config.yaml
dataset: "dead-leaves pictures: piles of overlapping shapes"
qk_norm: false
parallel_block: false
max_steps: 5000
warmup_steps: 250
Rows from block 2 of a small multi-label image tagger, named by matrix and row number. Rows with one number belong to one neuron. Each number is 200 + 20 x the weight over its row's rms, rounded and kept within 0 to 999. All counts start at 0.
After each neuron's rows are labels from the 100 images, of 14976, where the neuron reaches its highest value: "top examples" is what is common among them. Only what is clearly more common there than usual is listed. The data: dead-leaves pictures: piles of overlapping shapes.
# fc1: MLP up (model.blocks.2.mlp.fc1.weight, 384x64), inputs 0-63
# fc2: MLP down (model.blocks.2.mlp.fc2.weight, 64x384, transposed), outputs 0-63

fc1.70,175,200,189,194,189,192,158,176,212,222,197,206,214,191,192,174,234,209,210,211,179,209,173,207,188,201,165,234,221,197,227,211,162,229,176,222,180,196,194,199,200,203,184,225,198,160,198,209,219,190,191,192,264,214,202,198,217,199,198,238,197,172,201,213
fc2.70,190,210,176,187,238,202,210,231,164,220,204,211,192,212,176,190,236,192,223,182,206,178,214,188,207,183,208,224,193,233,210,212,214,186,182,197,209,206,194,178,247,206,196,201,187,207,182,190,171,149,223,210,178,232,166,180,189,187,236,193,217,186,216,186
top examples: large pieces; pastel

fc1.120,187,221,205,168,208,222,204,190,231,188,192,188,214,213,238,196,197,177,227,192,194,178,188,210,226,190,199,177,217,201,240,190,210,214,195,173,188,238,143,225,189,243,177,157,211,200,179,162,186,192,199,190,202,173,208,193,196,210,201,194,202,191,198,225
fc2.120,153,169,199,186,216,187,215,166,205,186,197,205,195,211,203,194,175,196,202,187,216,180,237,209,187,215,172,193,195,223,208,196,195,223,204,176,203,189,182,200,182,169,169,200,230,236,241,182,206,218,209,194,208,186,224,144,207,190,193,223,200,155,202,203
top examples: grey; large pieces

fc1.247,224,263,210,195,230,208,199,220,207,193,216,205,205,204,193,192,161,190,164,191,163,224,204,202,211,174,216,191,213,210,188,197,173,228,212,174,231,177,171,228,217,216,186,213,191,168,195,205,196,232,191,206,212,173,189,206,172,209,198,217,195,193,164,182
fc2.247,210,172,228,170,183,188,199,238,211,190,225,222,222,159,198,241,176,204,200,219,199,183,202,149,219,176,175,191,183,188,228,175,198,238,215,212,212,202,199,227,200,199,206,223,192,200,189,185,205,223,215,212,199,169,179,215,177,187,207,198,181,184,232,196
top examples: grey; large pieces

fc1.66,213,195,172,199,221,164,220,221,196,211,202,198,194,213,208,231,208,193,199,181,187,194,218,205,190,199,213,223,198,235,204,225,180,212,205,188,176,178,216,170,189,193,170,211,151,154,216,171,165,209,192,214,217,205,240,205,179,206,233,168,173,202,217,205
fc2.66,222,177,205,189,200,216,238,205,196,175,191,216,214,192,173,215,183,190,219,190,166,186,214,214,186,190,222,199,193,204,201,215,233,171,202,204,201,184,172,238,128,171,180,182,182,184,186,217,180,220,174,198,214,202,222,218,207,223,182,170,204,210,212,192
top examples: dark; large pieces

fc1.229,184,199,219,190,169,224,183,203,211,209,213,244,187,179,174,184,226,197,192,203,186,204,211,173,216,194,219,157,222,189,227,172,192,183,222,184,201,217,218,167,228,213,241,176,197,202,241,217,222,195,190,169,222,211,213,191,203,211,176,179,185,197,205,170
fc2.229,173,225,174,206,190,231,188,196,216,236,166,182,186,181,182,218,218,212,224,183,213,215,200,207,173,180,209,196,189,189,199,228,204,229,158,193,178,195,200,218,210,224,181,221,238,174,188,177,197,193,229,179,194,226,192,228,160,183,213,195,231,205,186,214
top examples: dark; vivid

fc1.48,211,227,188,212,222,207,210,147,208,233,178,151,184,184,195,210,196,209,187,211,204,210,174,237,214,225,198,195,187,206,219,231,205,205,172,168,222,200,186,226,170,163,207,207,224,199,173,221,213,237,200,221,185,191,203,204,179,183,184,191,201,177,198,214
fc2.48,223,224,163,194,229,217,178,190,193,192,208,207,219,219,193,204,204,182,193,181,242,232,147,195,178,214,173,203,194,194,187,201,231,223,152,182,196,193,186,202,231,207,203,190,227,209,182,211,211,194,210,204,195,232,188,207,186,185,223,159,221,206,173,214
top examples: large pieces; vivid

fc1.335,206,182,189,209,199,186,238,193,214,191,216,222,187,189,223,185,173,210,192,224,206,195,209,202,161,148,208,147,203,204,206,202,227,239,201,187,178,186,199,183,215,205,194,176,179,210,227,186,200,221,200,212,198,213,226,241,215,196,171,207,228,191,162,213
fc2.335,198,179,169,214,215,173,204,190,250,202,210,193,178,221,240,224,181,174,167,190,214,182,183,201,216,250,207,187,218,183,165,203,174,249,193,210,210,203,185,182,179,235,198,198,180,206,217,193,216,192,214,186,177,187,214,212,194,224,184,193,190,212,214,193
top examples: earthy; large pieces

fc1.268,168,196,169,201,209,195,193,191,206,217,241,214,205,188,195,178,207,211,214,204,190,226,226,210,206,191,212,227,178,187,225,199,196,202,205,206,220,203,165,232,195,201,204,200,212,154,200,209,226,238,217,165,188,178,191,194,208,248,187,204,164,171,159,185
fc2.268,181,216,155,224,181,183,168,184,218,209,226,168,182,192,205,221,219,199,214,194,190,197,214,175,207,199,239,208,198,191,192,197,175,220,198,187,160,198,174,209,207,233,214,228,225,195,198,213,196,193,211,199,197,158,215,247,170,199,194,196,207,214,182,242
top examples: dark; large pieces

fc1.128,212,176,257,222,206,199,171,220,190,236,187,213,161,225,189,200,234,201,180,200,162,191,207,179,206,195,217,166,197,190,210,208,177,192,209,217,216,173,178,197,217,223,192,213,217,180,215,191,217,189,210,187,201,179,185,215,173,237,194,211,209,193,167,231
fc2.128,194,235,212,229,181,181,191,198,169,202,211,188,181,228,168,210,229,200,199,204,204,211,199,163,225,183,169,225,192,207,217,198,209,184,220,190,159,225,172,206,219,199,218,223,221,184,193,191,199,168,218,160,213,184,206,188,202,197,209,203,224,208,175,254
top examples: dark; large pieces

fc1.164,187,214,167,169,240,191,183,215,222,188,177,196,182,221,182,205,198,228,185,231,206,226,159,182,231,207,195,209,197,199,187,195,168,221,186,221,194,186,195,237,181,198,189,231,205,194,186,159,203,177,204,184,212,186,200,196,183,214,188,240,227,208,235,217
fc2.164,195,205,247,159,204,179,188,219,192,169,210,238,196,168,168,178,195,222,170,221,200,212,216,210,178,198,202,195,190,176,224,179,217,200,192,220,207,155,192,190,237,176,182,207,217,214,222,209,221,197,183,221,199,186,207,169,195,230,214,225,217,208,190,191
top examples: earthy; large pieces

fc1.143,223,219,210,181,220,182,217,204,229,187,227,212,232,210,172,191,193,168,206,218,186,195,174,202,191,168,190,172,214,200,200,191,163,187,161,228,207,194,209,229,192,192,219,190,205,209,186,213,235,236,194,214,158,206,188,224,200,194,189,155,205,178,205,170
fc2.143,160,173,232,214,206,224,220,190,185,175,209,173,189,182,192,222,155,238,198,220,203,186,194,196,188,159,192,181,210,212,247,192,195,187,182,200,241,199,186,205,202,183,221,192,176,222,232,208,224,234,196,201,175,219,208,200,222,205,213,198,189,207,184,209
top examples: warm

fc1.380,196,170,196,210,201,177,219,199,219,173,236,223,198,187,211,178,172,200,209,204,212,187,202,168,183,160,207,157,206,180,170,200,241,238,172,204,188,182,213,215,221,232,190,196,170,201,235,182,207,225,213,203,199,197,245,198,192,199,190,198,210,210,225,200
fc2.380,224,216,209,184,225,194,209,189,198,227,177,174,204,214,209,217,196,194,193,163,217,206,174,220,230,222,199,170,188,164,200,190,203,192,209,172,218,194,179,190,189,206,215,209,177,218,212,215,212,257,194,206,169,211,251,184,171,227,185,172,193,207,205,173
top examples: earthy; large pieces

fc1.18,223,224,211,173,185,170,213,184,199,237,222,220,162,225,176,214,223,215,161,208,184,204,201,225,239,207,189,217,183,167,201,202,206,202,202,201,203,186,204,175,212,220,178,217,209,211,189,156,188,205,204,163,190,201,160,192,221,185,180,198,210,228,199,174
fc2.18,211,179,226,186,166,179,215,182,221,178,193,249,217,200,205,171,188,143,221,177,220,218,227,213,185,193,227,174,224,226,197,181,199,196,184,201,195,166,209,221,181,178,225,185,206,222,229,173,182,222,197,218,191,213,198,195,202,196,211,219,203,199,215,185
top examples: earthy

fc1.148,193,177,224,166,189,204,176,215,213,181,232,224,189,202,183,172,198,221,198,208,176,179,215,196,202,190,209,205,183,210,204,164,181,199,229,220,193,180,215,208,212,233,180,233,205,181,232,175,194,212,186,179,238,168,201,163,211,221,201,247,179,212,201,212
fc2.148,183,208,192,220,215,186,193,203,213,217,203,215,164,206,199,204,231,183,211,205,174,176,152,168,204,221,216,209,216,199,171,217,218,264,148,202,219,218,188,211,176,186,177,194,219,193,197,201,199,186,208,211,199,224,217,198,190,179,174,189,219,211,227,178
top examples: warm

fc1.46,213,144,197,197,198,199,175,205,204,202,188,228,188,213,183,172,167,164,212,202,165,194,200,182,196,228,187,197,177,205,233,206,202,169,163,193,211,241,182,222,193,207,202,184,203,193,227,210,211,237,205,208,217,188,232,201,196,174,197,244,208,217,207,209
fc2.46,189,164,211,241,179,183,233,194,161,174,193,206,218,193,205,208,159,197,213,187,211,192,234,203,188,191,202,183,203,199,184,177,226,193,238,173,228,172,211,175,186,181,198,241,186,227,203,204,184,220,207,204,210,187,196,191,254,213,206,203,209,195,179,208
top examples: dark

fc1.254,214,231,168,217,187,205,250,233,168,217,199,244,211,187,168,175,222,219,209,199,182,192,187,207,175,207,196,212,234,202,208,210,219,208,184,193,189,186,163,197,179,177,241,221,201,203,201,184,201,173,223,198,183,216,226,221,212,177,206,191,200,205,168,201
fc2.254,197,176,237,238,173,195,193,193,197,164,222,231,219,182,190,189,200,203,201,197,212,189,237,186,218,166,157,203,188,201,182,215,208,184,204,206,224,180,203,185,165,187,218,190,214,226,198,207,194,208,199,200,217,173,199,164,246,195,202,188,233,197,181,236
top examples: warm; large pieces

fc1.74,185,224,240,186,205,203,201,197,216,205,199,221,196,191,192,190,178,197,195,193,191,218,200,197,210,224,209,232,237,217,191,183,180,198,220,236,206,191,206,159,149,194,180,207,206,182,190,218,238,205,212,182,178,226,207,150,237,190,199,171,218,184,209,169
fc2.74,214,187,234,216,186,188,241,174,203,210,197,159,207,218,178,183,207,226,227,213,212,195,185,211,223,206,155,212,191,214,212,192,194,178,203,170,190,204,184,240,158,217,192,223,208,227,159,213,186,213,219,187,185,207,157,187,211,188,219,211,194,191,209,197
top examples: dark

fc1.263,228,197,194,187,253,195,178,213,185,224,199,188,173,220,202,226,202,204,208,196,210,183,205,240,218,181,203,220,182,218,188,163,160,176,218,203,191,214,185,228,164,188,212,200,207,221,193,220,167,187,207,191,212,178,171,220,219,177,194,225,164,198,200,222
fc2.263,236,212,224,202,181,198,212,159,181,260,163,193,197,201,200,209,218,203,160,164,208,202,182,204,213,211,198,183,199,211,193,190,151,190,213,210,201,229,174,184,205,221,199,203,214,222,206,222,196,212,232,201,173,232,199,204,185,215,215,171,183,203,191,180
top examples: earthy; large pieces

fc1.326,196,232,218,193,207,206,233,195,222,218,181,190,194,235,182,196,226,194,208,196,175,209,208,171,224,173,233,225,195,198,205,211,183,200,223,206,221,200,210,226,184,187,175,194,233,176,150,205,190,181,183,173,214,182,190,203,175,144,201,206,227,178,209,206
fc2.326,174,189,221,199,183,187,256,198,194,175,175,202,181,235,186,159,201,186,209,205,200,180,230,209,179,206,227,183,192,196,223,196,219,170,228,185,197,206,187,188,162,176,175,217,214,240,198,210,182,195,196,194,229,192,235,183,221,193,176,181,209,190,208,183
top examples: earthy; large pieces

fc1.177,178,186,218,190,216,173,198,178,180,210,217,188,193,192,197,221,174,205,190,208,253,234,219,184,151,177,190,205,178,242,206,230,186,205,196,205,203,210,204,212,229,229,195,222,163,182,170,205,217,205,172,182,189,209,187,219,210,186,190,211,210,216,180,166
fc2.177,171,179,208,203,196,207,190,174,191,206,189,212,212,239,199,195,212,199,211,223,197,170,223,232,227,185,175,199,186,203,193,223,176,150,202,197,206,184,232,211,192,187,197,191,222,200,204,197,195,225,184,187,205,201,230,124,213,196,205,224,205,186,234,216
top examples: warm

fc1.382,201,199,201,214,236,237,217,194,192,220,176,172,243,193,233,211,212,191,218,201,189,202,197,206,164,205,187,199,210,218,177,183,221,227,196,196,169,213,219,214,186,188,182,179,187,203,175,197,169,207,181,226,236,221,193,170,186,159,227,159,210,197,206,206
fc2.382,226,198,199,202,220,196,166,208,226,206,206,219,183,197,211,209,217,194,217,201,204,189,189,189,166,202,170,217,183,189,216,244,223,223,155,200,140,245,210,210,210,204,215,209,178,193,172,182,188,204,185,207,206,185,196,198,193,199,223,191,154,200,223,226
top examples: large pieces; warm; vivid

fc1.12,234,179,221,204,196,238,189,192,221,192,178,199,189,197,183,224,195,188,201,223,221,220,202,215,212,180,233,156,202,253,189,167,158,212,213,229,188,200,193,224,179,201,227,196,196,202,166,215,156,193,203,190,190,214,205,177,201,197,224,198,184,189,185,202
fc2.12,220,209,203,182,201,186,233,194,191,206,205,209,188,175,206,200,164,156,220,175,183,200,239,190,214,161,207,208,205,177,226,202,198,214,196,218,204,200,184,239,194,198,204,221,210,175,222,228,197,221,191,181,200,232,168,209,182,234,224,167,179,222,221,168
top examples: earthy